Weights of a small image VQ-VAE: encoder arch convnext, 17.6 epochs.
Rows from block 4 of the decoder of a small image VQ-VAE, named by matrix and row number. Each number is 500 + 50 x the weight over its row's rms, rounded and kept within 0 to 999. All counts start at 0. Numbers have three digits each. After the name is the row's rms in percent of the matrix's.
After each channel's rows are labels from the 100 images, of 14848, where the channel reaches its highest value: "strongest on" is what is common among them. Only what is clearly more common there than usual is listed. The data: drawn small creatures on textured ground. In brackets: how many of the 100, against the usual share in percent.
# conv: 3x3 conv (decoder.decb.1.0.conv.weight, 48x48x3x3, each kernel summed), inputs 0-47

conv.2 089:499546504552451424412513389479568512539525482572500418444518595523601529512510485475397511519598568478461549498495510487488483533480467417477540
strongest on: small (83 vs 26.1); spider (64 vs 8.1); blue (26 vs 8.6)

conv.23 129:548538560640470502516534461486464521482495470541561434366541601529503486500512496418471477490479524417526543407531424463507557437477474523512471
strongest on: small (85 vs 26.1); spider (54 vs 8.1); black (29 vs 8.4)

conv.25 104:366459525516385454543506537450513473501502572545502468511510548514447421526449551485461492513493515622448600476427541471490473498451563462524562
strongest on: blue (66 vs 8.6); small (56 vs 26.1); purple (34 vs 8); creature: starfish (31 vs 8.4)

conv.0 118:438485594455539490516488359539483507512499568476474509536508492500498459579505446456333540573506537519464489467493515475490559570571497520511417
strongest on: red (85 vs 8); caterpillar (35 vs 8.4)

conv.13 088:534545521489506534529583573439483445439512427506481528467531528534506642602503410478490479458477560513385409449455487486491486503507530425541497
strongest on: large (56 vs 25.6); black (25 vs 8.4)

conv.26 107:501557555452529488497524515531599445568475526493408506470522518467554537452412573492522538501509540500583372485480425411417519477528427456542515
strongest on: small (63 vs 26.1); green (34 vs 8.1); grey (29 vs 8.8)

conv.19 110:557522647472410497467542504477553451490470477443526522419654546492488524575487492441464488498492485451425478478473571544473569531480516471459473
strongest on: grey (30 vs 8.8)

conv.15 096:526578445489410484512605422464500465517480490549429457477491545449470510582454501442523461505524497378453462532398486483609454506546458467467516
strongest on: large (77 vs 25.6); butterfly (31 vs 8.1); purple (25 vs 8)

conv.21 103:492542508468470543502474543501564517491592484476605444499535536491452539666513472428557531465515570526440487450511515537533489472406423441555471
strongest on: small (94 vs 26.1); snake (38 vs 8); spider (33 vs 8.1); colour: purple (30 vs 8)

conv.30 104:479535464560460458435404504452428521443521494479600392550511515484576552595499568519448489585529504464508527507487482565437491513428596491485522
strongest on: small (89 vs 26.1); snake (41 vs 8); spider (30 vs 8.1)

conv.31 087:560510472475562508441513530561568485496475439512450508555501484544538464530454418462483428506483614343489452475550504422570503418506514487549545
strongest on: yellow (27 vs 8.5); orange (25 vs 8.2)

conv.7 105:558525656566481483478451469394529437458495509549515479575512544514559557533495541487499541472575555436517462462477536448485447469540399460453457
strongest on: red (58 vs 8); spider (28 vs 8.1)

conv.32 105:421476474496502438513518500461484542456464451510422458503508400551513495624473591543558422460560425454452533512570467564520407513547516516495564
strongest on: small (83 vs 26.1); blue (44 vs 8.6); spider (43 vs 8.1)

conv.8 087:382586537482433415438405586510444500473495453459520392481430547505523544548479507559548433558562539512485513500510533464518499511505438546442471
strongest on: small (81 vs 26.1); spider (51 vs 8.1)

conv.43 117:491533580556437429476489446542494573438526431481523492544524519519455499578471511427538419546488484531494593550510419436536520441387482553417517
strongest on: small (91 vs 26.1); red (46 vs 8); snake (35 vs 8); creature: spider (32 vs 8.1)

conv.37 103:452429456559489466494559508547492470411466465542471578495559490482440498476513512432491564513517558542477528485523492493439435500482431530703501
strongest on: snake (37 vs 8); grey (33 vs 8.8)

conv.27 083:536480513522506441534557507531476565462486486426382427470507537496602478572481494538463487472531507536480577582483534451452579524450424433441400
strongest on: small (80 vs 26.1); snake (43 vs 8); blue (27 vs 8.6)

conv.41 094:429511563462491478465486399470491478439445520442465608538556572412602487454501526442488450498499480552454499463448544512528500593530589507558544
strongest on: large (63 vs 25.6); orange (41 vs 8.2); yellow (33 vs 8.5)

conv.22 105:524529449566543533435452569466474572451552418441427495525587486542507443515421530556403517429453580561540535472470503411508469479459532492466528
strongest on: small (84 vs 26.1); snake (55 vs 8); caterpillar (27 vs 8.4); colour: brown (26 vs 8.3)

conv.3 085:580608444525455509493533448515461582597496502425483508558496505554475501499414590525488490487548483505434524438501507498503516445463540391554388
strongest on: snake (35 vs 8)

conv.42 100:552653441559492528460517472488452527437496480563391505518442447442516510526529521502506485527553520430537529529463481572519534401508399429471531
strongest on: small (71 vs 26.1); caterpillar (33 vs 8.4); snake (25 vs 8); colour: green (25 vs 8.1)

conv.14 107:525526523509568474492626551418451468496423550477476462525467436531518592564510557599474585499477459530466541498456405445504508467473430530557538
strongest on: snake (55 vs 8); small (53 vs 26.1)

conv.9 102:537531469512586499500496536455503577504410562482474525528569462584528478522531492459488469508591435539445523499512474512488408437360540452553406
strongest on: small (53 vs 26.1); snake (52 vs 8); blue (39 vs 8.6)

conv.4 098:507479479535512494535525513477478494499486553438508490534530597554480532365512484512518457492513464391553405552461506557530621495603502408550528
strongest on: orange (32 vs 8.2)

conv.29 093:512446456551456501532529479483487486471511478551594391468547476525485514562474516538398446543505505487487652501465554542553417554511482534455395
strongest on: small (81 vs 26.1); spider (42 vs 8.1); purple (32 vs 8)

conv.6 094:506533532398464520481667534437497441455495372510447543547553515569481496482546531482553461540478507531475472512536524483496395490491493565540444
strongest on: orange (48 vs 8.2); pink (44 vs 8.3)

conv.20 083:476515478462489522510507577389511454467524457512500550422648581493497523458467508505488387502507541485444552483482511555534493387536416501439468
strongest on: green (58 vs 8.1)

conv.11 091:541420585499548460504509445488540524394455422576522482402515556435499554461468539541484408545470561465467463495461519511545505562445423440565497
strongest on: orange (48 vs 8.2)

conv.34 108:486482431526454515552500524449462487544436444467462507520592617488541620579544490605571438528487461502492476467513475457508404413483511463486506
strongest on: plain (41 vs 16.8); purple (27 vs 8)

conv.46 115:455403516536445451444572433619535531402579507608490464502458500480567558494467579579467493492556509509471442465459498454501454534491488542472486
strongest on: yellow (37 vs 8.5); snake (29 vs 8); white (25 vs 8.5)

conv.47 093:468509526526553525494518372541542481450474495525492557446521642524467471533503526517423478470387512530481516489485492512453430555523418521633470
strongest on: snake (51 vs 8)

conv.24 113:496552542578503543457464506507479469538470440431475384484454571446457528495487506398494482478555636495519535513442507498420502525468437445514608
strongest on: small (75 vs 26.1); spider (49 vs 8.1); purple (26 vs 8)

conv.44 092:467464479431537499486651410470460479548525499512497425521557518508501515482454510533451552541580518531499568558505506516446342529511545527453439
strongest on: grey (48 vs 8.8); teal (30 vs 8.3)

conv.45 096:549561456491521469474531426411528441411479476567453563529642460530455496529514484428549454538482466545459445513540541503487593580495437524546504
strongest on: grey (37 vs 8.8)

conv.10 096:535474564593469449421372437451545557373497506441467519459507502502475549557522501468537484597518583434472493510539427510541485486535520517462469
strongest on: small (92 vs 26.1); snake (41 vs 8); spider (34 vs 8.1); colour: purple (27 vs 8)

conv.5 080:542557541563514453502482544398505479560530423500407562446520495507456420598454457435467512583414519598493441537473532525523491484509469524564454
strongest on: pink (26 vs 8.3)

conv.18 099:597431487561559428460557470538530405498555540503394486462540535524505441547540501566545429468609527475526443444429511459506482511476495498585505
strongest on: snake (44 vs 8); grey (31 vs 8.8)

conv.17 095:583576445592451354484506501441541524493519455460470464489432483512559473479529520494516487614470559556438503503554545473544583427472480450479501
strongest on: small (89 vs 26.1); snake (38 vs 8); caterpillar (30 vs 8.4); colour: red (29 vs 8)

conv.35 097:480477556426533526465447479425537480468521500551439623523514629478595529557494504478536477473464514452514494519391535452405541516479511504593493
strongest on: large (77 vs 25.6); yellow (50 vs 8.5)

conv.1 101:561551520549525449455423505443499555525521441547586534521617474492487496559464511454539443359485435469494533508517503481433550575571503426530502
strongest on: small (61 vs 26.1); spider (37 vs 8.1)

conv.28 116:567478496568392455409491436607443485499450534592489557471464588507528442441471465490542491533448583476554501494444483544568551551486505536533512
strongest on: large (62 vs 25.6); yellow (33 vs 8.5); orange (28 vs 8.2)

conv.39 095:490590620420491461523490513583527527515520485497491585455491420433553543520464501457547491532443557444563442505502465389534496456428498561533563
strongest on: pink (38 vs 8.3)

conv.33 107:509566512496534495541417403417551499467433528514601412492508522526540478544448425479587513422511457553558550554530538409553485447462536467507521
strongest on: blue (81 vs 8.6); spider (25 vs 8.1)

conv.36 098:577623508474549430393430517496509557468537444472512430475494607465534528477545519462538468546502463469492510500535454398587447535501458456448533
strongest on: small (97 vs 26.1); spider (55 vs 8.1)

conv.38 095:469535482482492452476508495519419485413463540544520454572433568486607521421538501458526530469460577387495545452481513572440582502594529480524454
strongest on: green (40 vs 8.1)

conv.12 104:521433480613524567434475572507439475538481475553497446492503462418438569561503548448524513477470509546445527551613474507495464420622495488538492
strongest on: small (59 vs 26.1); grey (29 vs 8.8)